{
  "model": "image VAE",
  "encoder_norm": "layernorm",
  "encoder_norm_position": "pre",
  "encoder_parallel_block": false,
  "latent_channels": 16,
  "decoder_channel_attention": "eca",
  "decoder_blocks_per_level": 1,
  "optimizer": "soap",
  "shampoo_beta": 0.99,
  "eps": 1e-08,
  "precondition_frequency": 20,
  "batch_size": 128,
  "adamw_weight_decay_other_params": 0.05
}
Rows from block 6 of the encoder of a small image VAE, named by matrix and row number. Rows with one number belong to one neuron. Each number is 200 + 30 x the weight over its row's rms, rounded and kept within 0 to 999. All counts start at 0. After the name is the row's rms in percent of the matrix's.
After each neuron's rows are labels from the 100 images, of 14976, where the neuron reaches its highest value: "responds to" is what is common among them; "peak on" is the class under the peak. Only what is clearly more common there than usual is listed. The data: rendered roads seen from a driver's seat, with toy cars, trees and houses.
# fc1: MLP up (encoder.blocks.6.mlp.fc1.weight, 1024x256), inputs 0-63
# fc2: MLP down (encoder.blocks.6.mlp.fc2.weight, 256x1024, transposed), outputs 0-63

fc1.228,136,223,191,212,256,216,188,228,184,217,209,192,245,163,144,199,126,235,181,229,177,146,169,162,188,200,177,182,222,147,199,165,204,133,174,158,197,231,187,201,189,197,148,145,162,196,188,141,191,176,199,247,162,214,189,214,92,224,197,138,194,153,202,213,210
fc2.228,123,191,245,151,198,255,166,139,155,224,185,151,153,220,205,216,194,202,213,232,211,229,201,231,184,226,169,163,186,229,182,210,219,221,234,209,245,185,191,264,234,176,212,176,223,247,163,202,174,227,190,237,200,240,223,202,280,159,228,163,210,238,193,270,214
responds to: snowy verge
peak on: verge

fc1.686,062,232,182,223,134,170,222,167,219,161,199,213,198,158,207,251,232,196,145,163,214,189,226,238,190,218,184,239,249,212,170,170,256,188,197,167,242,194,208,210,222,145,192,185,191,213,248,176,153,208,197,209,186,214,199,187,232,181,169,176,176,200,217,212,232
fc2.686,102,175,212,191,245,218,213,225,226,230,204,195,237,243,195,149,144,186,211,208,227,202,176,179,191,257,215,218,160,175,215,181,119,262,207,261,129,244,265,144,195,204,208,189,189,208,152,181,267,225,189,177,177,213,233,207,145,193,210,143,208,254,202,174,167
responds to: double yellow line
peak on: road

fc1.116,096,210,238,231,151,202,172,179,249,191,196,210,227,279,151,213,195,236,203,200,257,229,237,152,239,239,224,194,186,187,176,226,171,252,208,183,140,216,144,202,190,240,233,179,220,156,233,226,205,197,244,245,203,195,165,205,163,177,162,183,246,172,163,180,302
fc2.116,116,252,186,159,180,146,189,235,224,194,208,217,167,161,191,170,243,187,178,225,153,192,133,168,205,175,201,215,216,193,200,194,266,182,202,270,217,207,243,220,188,249,185,221,221,199,171,169,146,185,182,155,183,216,195,194,208,193,232,154,183,206,227,246,146
responds to: dashed white line
peak on: road

fc1.655,105,225,164,154,208,204,169,179,243,196,220,203,220,143,211,231,225,199,170,200,228,194,219,210,215,194,246,241,217,178,189,173,259,227,175,176,203,237,169,218,219,212,185,231,207,195,231,175,221,207,223,211,169,196,196,188,193,216,203,185,214,177,199,183,234
fc2.655,113,161,245,236,153,213,204,232,206,214,208,203,231,247,241,184,156,233,200,200,212,167,213,196,201,234,201,183,164,199,180,247,158,237,225,237,178,205,204,204,186,224,209,182,219,202,186,171,238,174,164,197,231,203,193,235,188,188,168,197,202,184,194,263,185
responds to: double yellow line
peak on: road

fc1.294,142,208,221,250,194,190,188,163,217,225,198,238,165,249,160,208,140,220,194,178,201,250,207,200,219,208,207,183,233,228,191,211,217,160,188,179,195,156,197,238,162,199,239,232,189,172,243,281,213,229,192,194,207,178,177,195,155,169,178,209,205,203,184,216,153
fc2.294,091,205,170,137,173,189,204,199,200,184,188,224,158,166,224,216,231,209,187,211,217,232,174,204,191,209,178,217,264,202,177,179,203,242,222,266,211,203,243,220,162,231,193,210,214,204,138,184,194,234,238,138,189,197,195,236,212,170,203,197,225,193,198,219,152
responds to: crossing stripes
peak on: road

fc1.711,102,209,206,183,250,205,210,180,239,199,167,207,249,230,201,229,196,169,220,224,202,192,196,223,178,184,204,171,147,208,193,228,197,170,215,133,195,190,221,129,175,220,231,174,204,179,211,222,208,205,215,224,187,197,181,226,222,173,194,181,180,191,207,232,224
fc2.711,119,256,221,198,195,216,212,183,202,247,209,187,153,190,259,200,223,210,197,218,209,241,213,193,192,130,196,185,198,201,199,183,206,226,146,228,193,234,187,290,214,270,220,219,222,141,204,147,160,168,186,216,209,207,198,148,203,231,169,108,176,184,192,221,167
responds to: dashed white line
peak on: road

fc1.713,111,170,182,172,208,152,172,202,207,178,174,192,210,192,212,164,223,242,222,233,227,235,249,195,171,227,206,205,204,201,174,184,159,178,197,247,216,222,233,186,232,181,158,210,197,123,140,224,207,177,226,252,177,199,166,209,200,216,197,234,168,189,209,212,166
fc2.713,108,246,150,182,232,182,187,217,263,237,253,210,243,225,241,206,199,211,150,232,183,192,178,155,233,260,173,219,184,204,214,189,243,180,172,261,190,196,245,204,186,216,259,198,195,196,256,168,189,207,180,153,168,245,227,214,226,187,190,179,214,197,222,244,156
responds to: double yellow line
peak on: road

fc1.678,127,180,248,166,199,170,181,226,164,218,237,210,178,171,179,201,188,175,195,253,234,140,199,179,254,170,242,187,212,177,208,167,184,189,245,219,225,211,175,188,227,194,190,231,250,168,253,151,219,204,167,219,142,173,195,229,190,224,158,216,258,218,200,178,181
fc2.678,129,230,178,207,233,195,203,191,203,220,236,191,145,189,218,198,153,184,211,205,185,216,194,209,198,199,180,253,189,186,194,168,203,215,185,222,193,163,207,216,193,211,177,193,209,204,162,188,171,134,160,192,202,128,179,190,173,203,237,112,183,174,169,260,159
responds to: dashed white line
peak on: road

fc1.716,132,185,235,218,157,175,213,219,201,241,207,181,197,195,185,179,150,190,188,215,213,175,171,262,158,214,195,250,227,168,189,204,211,168,220,236,192,219,199,160,182,213,188,189,161,209,206,191,209,180,172,222,170,195,156,214,194,208,200,165,251,156,166,221,188
fc2.716,097,195,206,192,210,173,196,243,200,200,185,193,199,214,249,203,211,234,175,243,191,180,211,192,180,186,207,230,192,196,224,199,266,269,233,237,226,174,203,265,214,261,183,156,191,183,201,192,155,166,210,210,215,210,217,264,226,204,231,140,193,215,207,233,189
responds to: dashed white line
peak on: truck

fc1.635,080,208,177,172,301,207,165,194,260,225,155,240,225,163,242,225,213,173,185,184,201,204,186,196,196,217,212,224,204,193,193,191,229,212,199,207,208,246,198,154,210,207,180,227,201,203,229,205,193,235,227,212,201,204,223,172,196,153,189,178,201,223,215,203,160
fc2.635,119,164,257,197,116,215,197,226,138,199,208,171,159,201,197,224,153,260,175,219,183,137,231,205,214,203,199,177,181,214,209,205,163,197,178,194,207,133,176,267,205,218,184,190,218,212,159,187,222,194,196,215,207,235,179,212,183,179,180,205,191,162,181,262,207
responds to: double yellow line
peak on: road

fc1.318,166,208,230,216,97,156,215,223,233,206,211,164,194,177,220,195,242,223,217,191,160,200,192,179,198,174,185,202,228,231,201,148,244,185,189,185,186,241,175,253,189,223,203,187,202,181,198,223,163,181,188,196,196,203,150,179,226,201,207,127,226,211,192,146,200
fc2.318,139,164,226,214,170,188,201,197,199,188,181,184,252,192,222,182,159,217,201,208,204,169,216,203,182,206,248,187,173,203,212,201,236,190,217,185,190,209,264,222,169,197,181,196,230,197,163,180,233,198,239,217,175,188,241,186,172,241,192,156,171,224,208,149,182
responds to: crossing stripes
peak on: road

fc1.189,140,167,209,198,214,205,151,154,217,234,131,200,210,229,267,195,210,207,192,226,237,256,159,158,192,190,216,243,218,185,152,203,185,181,192,218,220,204,218,166,198,184,140,236,174,178,221,253,171,232,194,246,222,182,168,184,205,228,178,190,172,187,186,220,172
fc2.189,139,182,192,226,146,205,205,240,116,157,225,195,186,172,198,256,179,253,160,179,189,182,241,272,202,199,181,232,137,265,193,193,234,177,227,253,186,216,190,192,196,244,195,124,202,188,182,197,228,173,203,210,188,172,231,196,225,188,228,187,202,207,185,193,236
responds to: double yellow line
peak on: truck

fc1.93,101,176,209,269,211,204,162,170,181,140,212,212,186,160,208,160,143,228,184,198,190,198,165,125,213,183,164,149,186,149,207,179,209,161,181,206,249,180,198,180,204,227,171,220,201,163,194,141,102,212,201,262,202,229,190,145,216,200,195,162,229,237,178,246,209
fc2.93,092,232,214,178,238,222,198,219,208,206,207,225,214,225,151,204,191,210,227,164,190,199,206,165,205,216,190,201,185,172,181,194,225,216,165,219,171,208,152,191,227,194,217,171,193,144,200,207,249,153,228,204,175,206,191,168,181,226,229,241,154,209,248,172,215
responds to: double yellow line
peak on: road

fc1.507,128,210,186,205,222,173,182,247,181,154,182,199,281,235,205,156,240,247,184,192,193,176,243,200,169,209,269,244,194,208,256,234,207,205,153,210,208,210,133,236,226,229,233,183,263,220,203,265,152,209,217,209,156,210,235,226,174,184,218,219,213,208,216,159,215
fc2.507,111,169,239,170,186,167,230,193,237,222,227,206,172,155,210,242,275,201,192,227,208,197,190,195,219,170,195,182,203,185,211,157,240,220,231,245,209,204,209,244,204,211,204,222,224,211,194,158,192,175,166,136,149,253,178,255,200,185,208,198,180,226,212,205,185
responds to: dashed white line
peak on: road

fc1.427,112,216,223,179,184,274,178,153,215,217,193,286,186,158,224,207,198,223,178,231,239,232,206,142,179,176,200,197,207,142,183,222,215,172,231,220,197,187,210,212,208,204,209,234,165,142,213,172,204,240,208,198,148,198,214,200,212,153,201,224,228,189,228,135,193
fc2.427,129,231,222,208,206,160,214,192,257,191,247,219,212,190,163,221,230,225,197,186,173,194,173,230,230,176,178,180,234,230,248,187,254,204,182,211,202,176,214,214,246,242,143,208,228,158,159,190,164,171,144,158,215,211,219,182,186,208,229,130,216,225,217,191,193
responds to: double yellow line
peak on: road

fc1.575,157,118,208,126,200,188,79,200,145,186,179,183,225,231,268,182,175,180,222,216,210,242,160,217,210,217,190,175,176,222,186,194,210,186,207,241,172,203,213,196,236,141,196,172,200,221,202,194,235,219,192,219,230,174,170,244,204,206,198,251,198,195,220,163,196
fc2.575,138,204,214,220,222,194,254,228,254,218,237,219,202,217,184,254,205,226,164,164,209,147,247,220,206,200,181,191,176,198,220,163,244,209,219,173,212,202,176,218,194,226,171,209,179,197,189,189,196,157,131,235,175,205,205,225,196,207,186,174,237,193,176,158,180
responds to: snowy verge
peak on: road

fc1.400,153,219,241,203,230,207,209,198,161,186,207,202,131,214,212,189,205,182,219,212,137,230,186,168,185,178,190,175,185,168,217,180,226,156,157,139,204,184,168,198,211,217,209,216,193,189,178,210,226,203,196,191,173,204,164,163,161,202,165,110,216,215,177,182,195
fc2.400,133,219,201,164,172,208,161,193,210,219,206,182,203,201,185,230,202,200,187,227,224,193,204,173,193,138,233,203,260,178,198,213,218,244,207,213,240,155,211,175,194,254,192,207,185,200,198,204,153,208,203,234,194,184,230,227,182,210,226,182,232,213,185,303,252
responds to: crossing stripes
peak on: road